{
  "vocab_size": 36,
  "encoder_head_dim": 64,
  "encoder_fused_qkv": true,
  "encoder_drop_path": 0.05,
  "encoder_experts_per_token": 2,
  "encoder_depths": [4, 8, 4],
  "text_encoder_fused_qkv": true,
  "adamw_lr_other_params": 0.0017
}
Rows from expert 12 of block 7 of the audio encoder, named by matrix and row number. Rows with one number belong to one neuron. Each number is 128 + 24 x the weight over its row's rms, rounded and kept within 0 to 255. All counts start at 0. Numbers have three digits each. After the name is the row's rms in percent of the matrix's.
# up: expert up (encoder.blocks.7.mlp.up, 32x96x96), inputs 0-47
# down: expert down (encoder.blocks.7.mlp.down, 32x96x96, transposed), outputs 0-47
up.0 100:132135121162123152178088150134091128123153112148125123155106108130149168113127150114126121130129134137127102167142127115140126123194078145110144
down.0 106:099179080081163169146134133119135119090134114115168130077126129112139109132135063128143120109147122136170149140134107128114100126121126128079149
up.1 092:102123139072143157138120114134156103147162123109128097122137139152114120140145124181154136131156135156126134147127084085128163090128138104139093
down.1 098:138110139157126119106122119118085118127137094130119171141087118123150130132077104112121108129099137121160100133140125150093121111117205146125168
up.2 104:113163072136120104142109136110099102097156125102182085145084101115129154078123115089129160130159114124159153133090147137119134106120094152117137
down.2 096:165148131121135137176125114169153111090142140117124173166130094109134126094115149144165145112113157130100112104107135128122147145146151099118172
up.3 096:115130144106116116112087090117129159155133141142124137169196101174125106114078125155143106165152142146140127092090108117149167173112154160153125
down.3 091:138139138134122133137101101134124144147139151196112168103173138117136081160132098085088106147137155168136109136154109150152117133126088114165168
up.4 102:161141137108129175133119058114132100131085176143134105146123150144118132112132106150099078143096172139130103115147128107116124154173123102126131
down.4 095:134127117077187126112134151079135098148146119107116109097096124089118106155109101138129155139130150136135131134119159182126122095107150138107069
up.5 104:140122134176134116155120147130144108154137155109113128111145114113134179103138110150138161127104124109130144134126122124125145159175103137088135
down.5 105:122126135163122126163157120102113121132157161116144162122131123158153148125115098106073112132159148126128145104123118103148135128112097147077145
up.6 104:142138128133118155154093131127141127167143135177092104185115143090093164177116123114119127119152121123153109139143133137126168142095126138099182
down.6 103:135109090146142096135130129117158120160144081151131169127147121174138147110066081145134158098125120143091098092118157138136120116148103087120095
up.7 098:158126133118095128118119080105135090116122136123124134110102144142144132155164118146130169134126131083124162111168117140096161106111124103084129
down.7 091:135162123132106140147136128130159105161146134122131144179186144146145114098133100099146115157127128109139172111124137102139119153153133130144105
up.8 106:105153123137160156125103135165143135124130105132095105126113146138148128172116151155137144145113108072124096108136139073138128095081127120149104
down.8 103:141145147137123111117103081085121105124106148123111133110130119129105083098122101111127091165097146120119118117113178140111123140090072122114149
up.9 101:101116187139123158111129133144119168117158151168115174147096134097095110156131125169155142139130113098091131093127140124111137134126166148093135
down.9 093:118111165129081119096120160167138095182116145126136111125124138120106156122100088134094146100120109125088137141140158141130109125137151103165091
up.10 096:132120106116160089118074136162086187109104094131139123147099138145137100078089109114134124108129099103134098136082134139168114159136155114114141
down.10 090:110155151097133145160140135126159170118102145169122115151138123123117097132088120083102073105152131135118141106132108138117117107154088171140143
up.11 089:102107079138157097114146111109107139156110131116113127144099107140128105095140084128138128096118162142102134114141119173135145143121131157117120
down.11 091:101161141158125114144123081115114113198127122096129129109123123089094132085173114107129163131129153124122107109122157100111104124134141144123096
up.12 103:107138168154116122140115144167098151105172151154118105105137159121102131086147096156137114102094128146157138109114135120121183044145120110112117
down.12 105:143113164107113096108137109102109137139071146111106149111115140111100155101113150145139127110106154174119093139130172125125144140170147173124113
up.13 090:112120162131111145142111071142083135161128150115158129093152103119122112116151137104154163165096103096110103122176157137133079075143137153099130
down.13 092:148057131107149115150124153103122158082119129113132104140144122160143119112135124131135170156113131123135098096144105090172112124070105141133125
up.14 109:131115132119169136113139146100142121123137150099086142161118131124161117125128127112127147122147074170134109118133135117177135122186180119136154
down.14 104:109153093088127076175095121117092120134157174127121109138150143141137108162166119170108132113148116147157091125146117129099170164128125146114147
up.15 095:160126132118185128113076119140084130160120107135088139144143142138116117113140151173088160145125142154182092124123125128108153142151122087079111
down.15 089:113131144123125136141136149101110123133140124162156120131118147146110139112170130157164070104117145152140116084117094118149057120141117169089132
up.16 094:088111161162135113179123107105130122110112103131156136142138109105147123136139103142152135180100164167124166124119079146140117195158143157150078
down.16 084:156091106113155106168188155190115120084120115118118140115138121146162126184095102112112139148151119101115115138120156108111098111151099152145125
up.17 103:140139179115185092101132153180169124113123152119085110155138096139126130126101125138101103082172131128130129076149119149131146182134173145103126
down.17 087:102112124133153167104107139146109107115127086153076119123111153138136156109122182127146122153134177148114137094105148122106063147141101171108140
up.18 093:144138126126133136144070129135083079125168131193106105163116124064124163141122157106151153166118126142113149155124114100146110171096125127111127
down.18 097:144152119170157148140157138095155128168156107148191171078087129154111110129101159161145134111142112122109145143092114160089131114108120114128123
up.19 111:075108088143121124134128099132054175143103177160183121142121161123108085120119125091114138161124136107156136083118144120120139153116145137145160
down.19 106:157173125133147110123093145136139186150097134129131134146171125089151111165124138105095111087136128105141098151155121150155174127129193142120140
up.20 096:136082093129109114128106114119079132107123171136115087136137122097091115123148134124118164127139160131132116106123142134109146102140140166149190
down.20 111:091179166107138114127114103136133124135148122151169115137138120116132121133132149105129106123119142145144148134117120093131162093148159100093100
up.21 094:139153136151125143132136105089105145151124126120137115106128126133108132151102112147173098084100191115107139148125165119163184115109125055144149
down.21 086:147118145115133185113099140117134130124125149097113147152111100120121096115186142081137154106131151127107126143128167138177142151144145139092120
up.22 107:082150112134112161163117119079157121086143127111115146136123128138153131125087108128118073103125104167133087122140125155114122170075132145128136
down.22 108:132169106151111126116169124167114147181130051123114134105080136113101087135144099063121171131107143116139103088135184150127124089130110131150145
up.23 089:103147108146126114128114115141119079148138094140118178128146055114132135164121126134121145084162173171162125155115103120159124123130108119114081
down.23 090:130136127125121136125086113158155098162104105174092141160154138128125151140152127099097126129147135117087140137122115156163131120132121091136129
up.24 120:137165136105090116103091105153133158137105152134130164105065137122107119130083127160143151135133114133124089112112139117122138103137138108090133
down.24 116:101160120105092122116131090134134119115115132104094117111100103148150139122152159109099141149115124127140131100123122118127153135123109151150109
up.25 097:144104127108093179139130143158097119160180129147081167119094104154154138101152105092163126127115143176130115117129118152138178111131145093126120
down.25 109:131147160083126108113117132118139156125127079103137103094088115136128170156175133138111095121082104158130120142098147113139135110122114114145141
up.26 112:142080119120121100139151136096146117095116153100145132106159143122102133145133113101149114174154084125111144091085095147194126110153116118106114
down.26 114:136133157107080086098160123133128082137154112156096104124168150113135153149108172166141088126135122113093147142141081163147107122142150138123150
up.27 090:157075110176118118148127130159147112116138107117171109117115143130120122154129177166198117151130135150099139132113137130100106135191082145135138
down.27 104:115121116100122128192142167128114116160149087105137128140188179172081173110122111121157109137140108118141134132131106103106151151129117125114089
up.28 111:079130141111144088079157090165121096104124140153079151140140130160110113106164160155131145097145136146100082125118115142142099154131129129144137
down.28 113:114117090156125157110154174101125118100110109190094111169157120121125109112135159131128115177128096130137099132104124081099106161116128111117123
up.29 084:130168158122182099155148142184065115165126164115149159126147146090089132148134135110120137091165141122104113076159136108121147119130112096126140
down.29 090:114094095063120124070111150078106103134125130152106109146149156112106119118134161100162142133141152129108086126132181131134093191127138136093147
up.30 105:099151165115102140164133115151115142118109147109119132108178139125135136118162114129110140118108162103113108101136129178147110120162111140137144
down.30 102:159126144083119126109161119148144112115077119148147129163101136122107111147142156152154172147156090111090169125192133138172120121160108148125105
up.31 102:136157092100141128114107110168115144170156157125134125184122114076142158187085105122101135157144151097141117118123138167079152115141124091160131
down.31 098:105110128125155156155145126113125137163149049142179109151147129139144124103071069129132104153141111136155129119103117133112115141113106106112112
up.32 098:124141141108141103130145128120132146114092119115126146126166117095128148147202164161120119089163143143121143115120085140153118117139173149141126
down.32 098:135124111139089118091128133106127166119141107104094111133132111118112147160118155138088134064153115107145132137124108052137098153164137111125095
up.33 101:103129100141087142139132160132157088107099145117188088126118097148119109147127177102147120128124081107157118131156122120155107141081136146154141
down.33 098:100146134105137164129094136208122149131163105109169153132132141109119136116097118086153115147140142176064142119113117115086145125129137165136174
up.34 094:120115100141118152123119124139110114118080139132172070177146125104118071108132140155128155116140113117166126134162111116126149072119184095132146
down.34 094:136139094144144103091086140151145112145120136156122113098101113149115065107093143123139117147107131128110151145122118124154135139115139107152145
up.35 103:139125142139134113109169111140134091135109138120090119084113165088109137107134108110091165106143186167125106158120112143091150160124093123133113
down.35 100:106152096137171138118145120130118137141143140090104104092102080150132141153113159109129112145163130136123079098118122113144107135088167136104117
up.36 098:158149122136122096090102206103097139131117143092136107111148130123137138111162126115141092159131186150098130137114160131141144128122129078100112
down.36 098:150146159128102145138148153146130124111134139177123118145151121143100071152132095112109132084161133101142127130124131113092130092156103182080123
up.37 101:112149166116140118138133118162156120111137128142132160119115160125114128115088142157124061148143122138074166099098151131134078123118139113147110
down.37 097:147141128162119084185138139113159115136125120121081150096135155163168149113129110146123133140131106110127176182137130141118112112169159135068132
up.38 095:074112169127155134150109115113096124128110096107086073103114088074103137130108144140133149114063127127151130095139109110159127143144141120143104
down.38 099:149135097108150148126150111137111132086106141145133145112146123148149116143142125100105098157165147139151106114081121127113107139135109101130086
up.39 094:142109136121162125173120146065138121136146142091147078085109123133153153098169103166115137135144162123131133099117140127079158141151148130116112
down.39 097:171103101133136136135145111111122124155109161114131124102137109131107102121119096125116140092145129160121147190087119138127102079163170157119160
up.40 098:184103111166065110169114152167156165133132130076137125120131111127126115143142154128130106100143144115108139114082131127097118112150134177155151
down.40 102:093129119096145131167133132167111142116150113121165135142104132148129130104126104154114127145124098111148130116164105118100196124132140182112109
up.41 110:130124121100166122104117128124126132124065144087117111133150147157108143149107103132109102122128114096118106132156101096141095132150152180100117
down.41 119:105120126145162111133104140148124154148148126131101121123081119093142148138178124143135093146104140099149103132109146147129153144101118175107138
up.42 097:116159143124105119151151136115117143063092139140089088102180129173101125136143162143142140105138159126112117131148151168148105193142134160145091
down.42 092:111119097136088187122155117149160115104104073137167103142128135165138119153106090142104139151165160140103097085086112124158149119188121139159117
up.43 109:091112141106127131081147112128142122101109153099103118105134098133106103102167101093124164149104139135162099119081132185167130125146163126184116
down.43 105:126112165127125121077152101153151125112141149169104126143165152138124117158106135159122139181183137123135151152084121154115135143158175164093155
up.44 106:161132102150122145116127110145147135147106124128153120164126146147142149109099146117124132167080143170139141132116078112139074116179136127148160
down.44 116:135111103135116133125185133128121125092152158123155130082143120101135150123143098129139064117115114057129076120102121148145120150111163132181089
up.45 098:129126130137130114162102151159128081127163148125095106188139100116160113137115146142137095124115132117108118138128147133089139118108108118126140
down.45 098:150163130098112133100139142127123088120114064103163133125076110132103099088121105073125156136138131153115090105152138135141120157085118092129137
up.46 090:083126153145121116130143153150115146100107101167134151125152128158143181119153112126138104154163122095068139130121144079118166127129148160134136
down.46 089:119150162108087110119097122099098155094156137127135110154202152139110100102138125132110130099102118171097077113144139133138099098104110148146161
up.47 086:130094137084113114121123125109119106142116163127158159170156106088112129106137136166147135096192119118100115150120113108156159088084131130184147
down.47 078:100163117159110103125121088092167129137150147157146136121117117134091093123138138146114173127113150135094166135121139137136129116094122080099111
up.48 109:130150195134072114141118120146108118174087117138094163095087130092111125162134151150091137131110114158125103158119163142157116116109130161109150
down.48 110:141127107122071099110120128126134153143149145111082156136099156111159139214139148142090106121075149106112142108107140118143147158116117119106118
up.49 092:147154123111163136160160133120140161129095161156068117133126128139122142123100108121179152143141139131110106150168142145125090137136128118138125
down.49 094:131169138123146182128103123141141104127109115119130144105119162098146105130121124129130154148138113103132104086184133143129150117143131150124155
up.50 092:100147164109187141156119135156108155131167165103111101103140131139110121128142133115127128137153139128100144130106149085152137136146121106095111
down.50 083:142109152141110116140186155092116139130103086153153140108133134134113128115104092156112174106114122178111108175121154131135107160114127130132134
up.51 089:169105144162127111120088120111148100127138141115150109151135167143099123187073134142190123160103126129115134131186122104148114137166113126130131
down.51 098:132118098176120160135166156123118071100144102142149146148143166165125131090133134138148094138134131111098127149176137128124128177136150106122161
up.52 100:141162122127129152139101134101153102157104101106113122116097099132159113138120138134128157128135139167121119095169131128133148166108176126185128
down.52 108:119130126151180163150116084122105129145112113156120144081104131131104096145133120121166106121145150150121177154103130121172131116134110143140134
up.53 108:116102141122120101170158116100126122105133145127140172088124135101137171117153151112139080135177133110172142164129146110122168102136130166169106
down.53 111:147122126107106143111117109133129119140143144115113102154129126110141141069115117142105125093148169171123125124146155135124169094134156086162120
up.54 103:127136162153149155142118094110142148120110105118147117130175142157158121179139139131138159155135134170068160163141103112109126146113126146157140
down.54 101:097098126132121104138133181170142127121137116073150121141104155157073141094143134132143177158142118103154087131130137116094088134123146141130099
up.55 103:136110122150117080099135104107119154132169142135126109144146164115125168106119127124129105139120128090123118108174122103124147093106121154117147
down.55 104:161099148125133130152092156178149106135121144140110114127098110133154148134152147141117103106095104092134118065156138101152123149149089123094151
up.56 118:115122133147140086110137108105108143142086093108154127134102081115107112142113141122136144138128104123087177150130119131133137147089164105120158
down.56 112:134149148138151105134126125152149137137145115152076112108131145135111134131155148152146157121114157140119114127170123125100100092113158164131102
up.57 094:170101174099135137124111129126121115166081127128128157135087100129175127155140148100129092163137135111132124096085120084131121114160137166105124
down.57 091:123105161113127081097121060117127161197149145145120130152099127128156136111149115135169131127167141161122127107056104121113127126113118095094139
up.58 087:126099125127159111151097124134182107103129124107171133134106135116129116119128107140195159082170096125165161113145111130134158153120125128146131
down.58 105:153136115138121108120130135149135087118096126151106119109142176129085141085091157148128142130105098123111151125155125138126111109124164114104120
up.59 106:143147177149148131113109107115110132134159160162135138082117099092100154134082142100123149096127137125135116127164123147092173147106123115089120
down.59 106:103090124142146123140161152147098106161132105109124076158123120128128111052169102135128161126132131167114121120123131119143129160124155140123140
up.60 077:129126168125136103124118143100129148090132121149120083081145091108080138120106146144122133153114125136154079146093135166110104136101174157169091
down.60 080:086111127131156152101168096173137123148114108142123143184118126115165115156137129124134134134138134151121115160083125149102146142115122122122124
up.61 096:123100170081116132143150126098139186124118148130146129143138150186101150081082155116119124142124177152153138108131148118130129136139134149120136
down.61 106:130072137110101146148124151113111095113115144100093139092115095121131112130140117160096125109105111141152121181140128179164144125080161119129099
up.62 098:121101095130137135119100143109105093140106199160112147105101144125088166102115134126090130120080141117143158124127119105144128121141107105104157
down.62 089:127139171134106107150155096117124105161120133169145143137148116112139129168133153125138088139131150133126119103065145156180119138106129145060079
up.63 098:130110143116135131119160093149165148105116157141131131114133104118121129144152149125108125106137117145126150114126088144138113149170156168149178
down.63 097:129149139128095124102135135194154111118141168127107103150126099165099161172125148128110137133157154060111155112116071112141165112151106098136155
up.64 105:142130120146116116177086119114111159137135140163129130130170110082158091163104115138114121140080122155123146115103129153095094130082136132098138
down.64 104:089121147123142182111119159134166138149131131131113133147122143150121114120136126138095165113107115104181103137182118152131144121089116121129114
up.65 106:150172137108148164154108116167123132137146138159142110165123177143122133141131079169083109176164131116115090118159136162102113138132117100076195
down.65 095:127107142152145129121125122094151106141137127117124141146108122157137094155098124127109114131129139125173124137146128143145128132134152137113121
up.66 091:109123128131135141107077084141130168082085132115109159127178103161109117094134166123134106087140101141122132092142149152103119115126153170112132
down.66 084:096098108114116111106146128157135157131104120174095096153091138171113091129154098157108145099116153159120145126118109123146146154109143128127076
up.67 090:135108133122118115159102131132173172102092105142106096100168109156152137166144121195156101133132119128141126157165137152142116141161191142126121
down.67 085:127070104143122126083134121140142100136100164124135108124136120100144112128125051158106133096130114092140112102125097134097134151172078139128119
up.68 115:100111128123136124109149113110138126104106138121111139119095136113111137154142131125150128143183082077106105113121146083074119156154113085135129
down.68 116:126147130143179128096120109149099162186164126129142118137164155131121104102162186113124137129137122124142132125148139176141114172079125148128132
up.69 119:116144105145112157149130124071142143129098118092156112131107149183109165146137163156151141143143147129128151147167165148164117134128113119145142
down.69 103:182098112145083159149105136085080114098155137090139081176138100122133102129116086168139113135141170151146081134129102137115161123119157118138115
up.70 102:140120101110140129109118078127123165125117123105145097195135125078091113133143133196088101104122154139096119157144142144075135137087109139154148
down.70 096:115183135120133154155125143120135122149127149105126137139083133122113106117129115149135115132065163154120179085100153142126103139094161069082117
up.71 077:085141183103145105158144157107127136138144145119107101107126115106143168104114155141105131129108124100111149117087138112143159138123125159144149
down.71 094:121099149101154138104105114140106208102149087131128151141141125099166090129089124142141145090116125179121130107116108174137114143154133132129124
up.72 102:119145083143103124126140123129183133126127077114131103167105145111148130163162158169143125154145150110068124151131093116065110142132139139127104
down.72 107:133148128161140124125125095132147108160161114121144107131124137136080153121072118139102114111152076115154154135119117093075124119112141117171155
up.73 095:126127130118105139149151122173135090148137143134100166137126113118181140123100142117112160132123135105094095140147080115141103120133112142171112
down.73 095:156109136123130142113122096152126129129139140109135097091153117078147149128112120104123115130153152148098165094179124156150139095107147145141117
up.74 095:124130161126103122108127106128129122101139134069136105155148128113140121132136151132118130118126102164132144118162159080115146115078172143153160
down.74 091:116136099108102108147110141144113125150158164170182150122083132133136111119156157124161127104051130128112106145140173144109114129138106109122099
up.75 097:120113165122141105097143163163138112136161141125140127111142138084149139117096133140136130125120118107112114060102126115084123145142082112074139
down.75 098:079142123108132114150117104125148093115165118134148107121146102169092131151155131151130154096117132124136111103093121127121163135137168152173133
up.76 106:096162132150124159103168154119160121165109125106141120147153154160150133072164127168118107120130111137131177096140128112109092115133155090153129
down.76 112:115086103139124114164136126096151126160124151074131116082149172097081147110079154094135126119130125094110147115106092159143113107128171104103112
up.77 116:128123163148103133127135140161117152122117100131169167184126129120127147185125113119113131136126101145150118142090136109108146084122162171128138
down.77 118:150135120099132111112114145092137129120057137142107107172131144125093147145118133181118129156111125157113086117136082053110112109112133125113145
up.78 113:136127177124140115077114133159110137113091144159176094134106169138127122127104118129142106107122128108096120126161179111155121142144117127139140
down.78 120:158128119098129136158123114139165132129114142132128091126129114123131124087130106129150130154097108162168153127156193093129155139144149171127111
up.79 103:130127151146115148165102143113113106117112116176166115134137140152105127178149151124134159124155073144126117152143179139130127190143144109146131
down.79 092:087129099145136109162117174085110116116109154100123145115149142176138141120129093162114179143156144152111163152089144153108136134135077143147122
up.80 091:106128149117123127122113105100149128114128180169113136125105125090143164110100104163123139116131124102107129153149150108079123181069122115126158
down.80 100:144162146129136164100145133119119087160116110083084171108097091112114089110132137104104163129131126143149139109121125143094109135116142125115118
up.81 094:142119131141125120162120085115110112117163143147152096106143107144153104187121119096129123137146126159112140114126149113161135144141142144177123
down.81 098:141136118162144100118129136180084140074086110083122098094138137121092081124154100130146131158141112136132141164129101122137127099109072103129117
up.82 097:100135158129149126160112122136107122136142156183103123118138145101130134143107131151119129104068117129108090148123168154095131145153130162131117
down.82 103:109155115129101150157133137120147109115118184089073155136094167103126126126135164144119112137108151130098155121143131112149130115108105127124125
up.83 101:069117129115107119150155130160173119160062076121108125133126143133141110160112137132116102127125116116144150093152145134108082132130082149141136
down.83 101:123135103120097175138124115096130124140139095120110149126135147132176113137106083106089132121109111117124116124158092107180105135144097123157120
up.84 085:146135164136142144143126137123126105144123160097136141105108127128122163147122108198128149139117153130154138153121105117116127155125130132100157
down.84 089:142127117143156144108110128156087145162111192078147142112125091148162131175131130140139124104122144108145119136106120185130102105136094134096154
up.85 096:145168140140124124128105132100103181119150164098142195122124115100137129126105086140126138135145165137111114148175125114123133163123152133141109
down.85 095:118088162114104110141112107176143109068129122144101154121155093085150143100144124124154144131141100144147154120088157166130148144142175124123174
up.86 100:140112151131116146180124154179137097107141164126143157133157154130137117109123095180138128097138167082124150168128138159161127117119120120112137
down.86 099:137137108131125132122131107147147126095123131139125117085134138124134169155086122098145119147137153152105141160184132163142169101148137126160101
up.87 108:106130141120106081146116103104142135138114185095106171131158174133133102093123104114080140130140170140108133175145082132156155130111172151119146
down.87 109:124142136163138154134105147181140122121091145175141087133150117115112144146132146142128125103146102106151092133143125106160109137160130109103153
up.88 098:116115174107142166096127153150164187079102150120141136158131121135131114137134087138136139101140096097112096159123170104148139107119133148102163
down.88 101:158129133088097105140123137148122125130127109144191130118121102163137111089153101155114151149101105164153121115198140133093116122167115157123112
up.89 106:105118121145143149092106140129099130131137150158153141128117084100151129059118089127160119196151137145164095145107122131148113138178157161111128
down.89 105:108109137091154115137165153132150106096128140142155107139144123112134114088166114132115113148150087130109121092118097143097129091130122075111111
up.90 101:112145131143109173136139158150131114127135114121068125109088127112124142085181146124121152123116143175160133120104136084114121133124146164130109
down.90 099:095137127144157131118139083174102107140112147117162108163136144162114165142151132106111131082129110147102113100087132141140118151095147116090116
up.91 098:131106135144127100093133124115162125120130140121124127130099120103124101153119116112159114123098080105135164113127144097117131118102129129151089
down.91 099:126139143116151172176098134146111106159122120157111122108136103148126132119125102089148128122138135149100116125154127180130122106183103103162061
up.92 101:135122121150091108104112119100116131118145180141084146157143147141133157123115149104138126171117109097136112132173098153143083101158131137103145
down.92 104:159135130082106115138127115137170131130134155160118108067189083096106166176130173176110137127153116103144184110153148132090150128119112080149133
up.93 098:139144126134123117109118143171174153136132150131100130130136154135129124130132161053124142133125135124109155081134144148106150142155116108101135
down.93 095:107136143177115110146160087112121103120157103114127106149126099168130190144125103124105163170128118135113138117105077144121118157170119117134109
up.94 109:164132129140120124145105144156115144170102159116121121179134134181120097186167117156106110127135126092148125140146135106117104118097118111129141
down.94 100:125158149085158096120158168089137141159161121133119168178148123108155130123133127143116080138132099174136112141144118119143088154102141115119138
up.95 108:145110140136108134101077127122131133123118137070189105124167127125129101126144139126145110151138134178117132142108086097129140144069096131121141
down.95 110:123102129172115125159126150184111150140159110127160146137067134140122136121122146106134179108117084130100157130172149171135112086161145139057136